{"dataset": "histories of elementary cellular automata, time running down", "norm": "rmsnorm", "positions": "learned", "residual_init": "zero_last"}
Rows from block 11 of a small image classifier, named by matrix and row number. Rows with one number belong to one neuron. Each number is 500 + 50 x the weight over its row's rms, rounded and kept within 0 to 999. All counts start at 0. Numbers have three digits each.
After each neuron's rows are labels from the 100 images, of 14976, where the neuron reaches its highest value: "patch colour" is the nearest of a few named colours to the mean colour under the peak. Only what is clearly more common there than usual is listed. The data: histories of elementary cellular automata, time running down. In brackets: how many of the 100, against the usual share in percent.
# fc1: MLP up (model.blocks.11.mlp.fc1.weight, 640x160), inputs 0-159
# fc2: MLP down (model.blocks.11.mlp.fc2.weight, 160x640, transposed), outputs 0-159

fc1.526:507557421542518525529500481567582521503460534537537486575454500499417551461432560417486485588475456530616538451527539560583438497548480462447500530550431509437555520523457436396524540629566517541551510586502496521567473536581551485441544406469505482478464473434563464449477539465545541498543559453536425444498561413533546449463533473509590419558479532520454515510519525523534511502541416583457547465519467557375477503471551429439443518476482455526630544480481588470484485443524435
fc2.526:538532424545508496484524463555546530540501577568452489519518522534540546584433538457555456515487405550491425498381533471554415589562505519504475472496487429529472500484535552524495576554572454508535560618495442474520529536475513494451558553478428469575467517494597482524604384496588446533510602532466423517481489542586413462417496578522466531487512509531424516422497462629479484502497433519430539435527516530483595415560642462482455512506531482517560506463445468522466478532482503
patch colour: white (39 vs 6.7)

fc1.155:569670516517447461496574448534487459577543527498555523524475448557516434510558497479464523492521573551485479502505462666559469415474494528540568512504568582488521505498468487457590401496516510476469533514535469475531477512438496519539445463548448498460516537607517495521486515460501623472467458563491556538487535525560512467434490328591554530524544437497486541465414499536498519499451467569494476498483503530445511508505502473426335550548514494397512478568427454544574454483457562
fc2.155:481484520522536487484504480525455517546500376434409474472475514480497501431575532562423564487478519451514595552561474499410579572542476456444488474503496515503520544454509567472473432483485527527512478440571576452465521534518486544567512443522534428508403441491482555554389563514457616396435510511519541530389465486459578501544496364490509454484525522513559463625500554389573540485462569504502498544497541474493380649490493541544564472520481436503481473519537551511545545454547523
patch colour: black (100 vs 19.8)

fc1.91:540550518574473402454521482552519555532572501507505534546490432517537475509479492463541511528607475559513500525487464537623451442426512554473483592510490487452471401425412491445488483541506437477435607498546520567463483424490451487512488404527422480471518533594406502501509474481549628494494512500497481563542538590454483383521543337533449498533595499527493468547467458573492470407602471442508522467406403505547475490536504412524412587457506492462517519473516499496466497504499537
fc2.91:537510474599522480548537465439471507477430509518409553446522508553509515626483465624523401520463496491552417508514520507493460471550540574541415490501397570450392599481476557431496641557537561525576390477472538509560489465428542536529555603494494500500527455452596473471481448574477574489465580545468455496513447520475488469496541436443476441485511481525457478432487463449515523591457497576518490425512462472469489561561540591465496440554444434525553554542446495521491472451555539
patch colour: black (100 vs 19.8)

fc1.323:566512386527461481557476514507489446530517491473522601492427415545457493576422516447510466520434494511546395424505548570525438344476527593592527526538552496491392514547551437462497565483502476553605598560577489459603471459470564469509461513416531497405608489518483479426517410514605561505539470476459407488501485481498441532547465434458479516474481512432532539478551485453539428564542479516512452513451455525470511464514522581529516466603508434492439512537517489466493494518561512
fc2.323:497472479606495520492559514587452535534514460457459526463447514537566576517479530482474476536455510578614502518470543519427460510589460475478495446564496395522513526451482593506472549501486404497613536641524516411493536500468506575626496561490498456482462508512536615485545461541558536575442529592435485563361557537486493410511474450483458404466491525494542433437520444503518460457490484488540474434474486575558412567464456502527493537507574438442453436535518527486437529558551478
patch colour: black (40 vs 19.8)

fc1.86:498574411514545509568493474584573503513467535571519516568450491504419569491455528436489499588447447520606519468507526588594410481558471459470512524568431497435559529519465445412534532621571504536571527591493483518542460562561576496461530401464497496480455462460541487436437507469534549511524580460528447461470552408535544445462547453510602432548477557521463532490508515509516468518547417562482542466529496561366486546469536434461427521489508483514630516494466587466489510429517458
fc2.86:519523422513506510487502473548557541548513570583473482521521521528524561586427541435555468513496399539474428493389525465563421605556511509499494462494510413527490508491546537554485560552548456496521557618499430468523525539480515501439567537479448458592465522480592473530603403480578435540505584522459414504490464526576409474434475588527480535473491496513429529457512458631488484488510429534429551441525519519466601401565649463477464504487527491515568491459457470502458456533491496
patch colour: white (37 vs 6.7)

fc1.614:434586545467547501455537502577512464473557548448547434413504573464591538465542490493526548536560479525565538500476409612511544504497469439451543519563516478535568425441462485541481435511545476438438498497545478537411545516546522518501443463587500460588492562536457508488512567529456537542459454476520524471454583466481567430479477471572547559536489539549548477566450558460432583426564444451550564439545466509458420465479435421476342502431465556456547476438427578494515554531407473
fc2.614:537463404455543555577488579507446475474489525453524540486426446486498548494556565413496548577435494447592526493527558528448534480490465496555625499495544415532518534579586465570514455519452556520590518552521459442486488583544508503586449476462487531510521399537506554429410488466498490465445468505450555500413482467432542516524487515425527496487440569416582529570442545396498438514505562526528476517503580540503476564433459522589564435582468471452414471544496509483547587493587409
patch colour: white (31 vs 6.7)

fc1.393:548682427468455496462525485514534526528500581555473483580437437542442534527460533453529466629477481598554471433494505629536417490519507428518506519585485465500484549488516496430472514511568461493482499602487482479440485602502498491477476408436437527520485469553541458477524460474471563455565539511517461548483457533600470476431549424522504532533508491539500468434507404550522467502528454590479515548521453671461519539495455446498442577478471431522508498405435483497457413440489468
fc2.393:432445455542589544492456412503560586471467487569453446472578595458490636493502528482486517508478475541439565451453514449534443509504410521469468400508399420468538510462588522584485506546480484461507497532551554397530542507525459581433518465586553487597518487466474500620519486537506394505389594431435499512463491490478420458464543612505491427448450446482420479489512457559476467498447480518564548492591586415484511491476551514517556503442520470453506438507488544494459493520478498
patch colour: white (50 vs 6.7)

fc1.219:390587480480536479495544476543407453513511511477499522530474455453453522510572537536534565508543533485548509558443490610566535440418428507474495582580527489499473430540440478392448460508521637476494525598508446487511487456545590556471444522459556514461474385493496414515317479494504570389545469514449537493476548519538575522436513404503494503450553474537535537565427535498444526556564523478516506524512457504469467436457490527533401476535443498511446512535422561566585519520482498
fc2.219:528451493566509507492439463509560570627403400596473465479539604528455484513495479472477455458517486516523501469527512416493432531478556530473456507390378537479489493464559511554578511562461437531506391454492520521527483533480464548443540374495471521533479574445488553548526475482456572533462545475512485473532411443502475536507577420507530415511461495492416490486546488528574524459504491582488538468508622485489482579532657459478547513504571460558595533545589485425441461445528504
patch colour: black (53 vs 19.8); white (26 vs 6.7)

fc1.460:572545499540542433499549521594469488585554449474455529564485406519537503580479460538515422561579465544499527499449465553525400492498538499456500543585498461482492526407475519371458539541517541474446541521653450530422513431438522439506457456517423458424522486473449476502540439460529584487478455466556467558489475556427423435520547388499558482518559485485466399525507433555568475466550463516545514517500413499528494535481555400501393548480525514429537503443499491465578480482511617
fc2.460:511363460448434480469458538506586470571488454534527465466510442524483500530477428542470543574610496498542505474578469427441463508544536410488451545439575542461583576533446514576462542639483538486536491501510526525473448542525360421499465557498511538576419397535515442484493565438485464530483540535507435526506425482489594544516490531552541439484531469432489475553529451476527487471573438550437554557476460591448497619545525517472502534454491469560508535452607472443477464423545511
patch colour: black (97 vs 19.8)

fc1.90:498537413533457469496466537517504442537567494515485531463457453492496494561501569394473567516457516492409444451475445512542420350467507622562495550482596519491525494475495473544437423429522513550474592501528522417540518534501460481488499476464516482428525438576458439438447498428498659505579495544456504514553481508545508593522427389508412501464549414426475564560534407510519424512539472520532484580466511562475518561525504545492493510625542456509422521510498469494479569575493551
fc2.90:515301445599528516525428537453446503472493411517466525470523467533562515509468537441511471619456450551567478467483511360471466473568488489486412503449558519529545529429526567528465562558485440543545520529543516433448532565456542511620558504567463475433501471456509575497528516427478485546452563460450453524488394453440548474571495464470494418419471527436486434492575478485583475516529434486516443543493523556539494602519539437534532483538570513511479520510562442422457578526499498
patch colour: black (95 vs 19.8)

fc1.463:515520376538444478539463524512513453557570462512495569465466448493478502563484542407483528523449561529416450452484465522554425393455523606561502534489575492476494495492496493550469447471471505524490591551527527438540479529488450479468465427461511493450496455554442464410437485410528665483588465522442500511566467479573525592519439356477418484479562450419488520569534412538525422497537441506530465553455490518481510565512507542477519511635572441500428504491520462516504579566528552
fc2.463:509285427586539512497464527427463501477505430508436496423520491513576550514483560434492522615463486503551480487460487307472471456564467483507418499427574534522553528425531585552456516546516464524548513510571537421445572572496532534600549525586478451481513438495507534495518515467474475534462558512432487558496374509481554475548491477496458436413480518433499465516540463477566471490536476500556472545484554554531483610543518458552524489531546478519476527460530450466476577560491480
patch colour: black (99 vs 19.8)

fc1.65:492488513438491502453569466586455569574404460517587434485545571493523548420477542574508491480485554487465565571460488515472472517510467501434561489527504457584531530583558446559545482521573553463549426510542439470486579512496525515434431551534501496559573523551549548566463555515463578474471559507481594495450580512519414507396633407547519450491504472484429585452404481582519495532430599488561563447544597542453445451434476478485506531494496528456539459552503557580568480540485517
fc2.65:471483500499538489461549466634461627602445404487502468515516540488491520341504524512503505490470501518499699509488477541494499470516477514352528469555483428521519486494522500463523477485551528480508499509512510487492529480499520534482488497520511471486544503494473519648465540504488707473456512477503540485471563492495434497462549265532522428507488490533487535481462522571522517514457517482515538514521530534497444489330479476504463529498484529486509476509488543547521512503457483
patch colour: black (99 vs 19.8)

fc1.325:476693556564543429534542435493482444489479537461524529478397440455481557437515540473476528495512537503614564601449517601547524456442440375497476598584544538450587450493508501420471457465564497544544559502565455449464553435564558548545534536495554439442502499502447499507457539456599528447508475508475509501476560478476504533476513473496463495459526447516546492551469542488514540545501546457551455473430416497513420518457461528528347481530503453517456527420453576534593509546507481
fc2.325:528541547579549452543486492368451567524435422482551522525537541493438525482486535517448532434429481457503531454545554504435534439403523497504474501547453574471511474579534405446483481442513548617588402432554493472541531400481483523521574401515521476431537532373422525580442559483520484485399443470481497456442439455410491521533551499462490419497429459518561522548484554445609598499454506576512516506496534479512465547547515551510567491555552439528456560537523518509442428468516482
patch colour: white (55 vs 6.7)

fc1.441:513674497528478402506522442507497475537489526462497568451405386540530500591425492494461392519471478663568379493466461674566468450488527442530553514482473541478410467467484531467499501482601535434525510540496490449518541471483550504465444482470497472471564473582473518496506453507518583541514521505452532558526514545529463490438548380510501546503543477456545512475463469525538458514489549533583518496527457575505495527586436550504355527576515462460478469556444526502487490506483503
fc2.441:518534498486516422564462505527503434508468517503615492551489434462420483447489477474507551521590489488529524536551554472554485522408514458442475584541493562437518494685493386526510492594535555569543524517547396567548466472560489417449442456457520586509500500399496487569453490440594483487508471449523426444482545424487566514486528552480556474479509460490507494669507582449538531531519480530449509456437457434436482448473596573491460487532485499536495530571520579483518462433550465
patch colour: black (99 vs 19.8)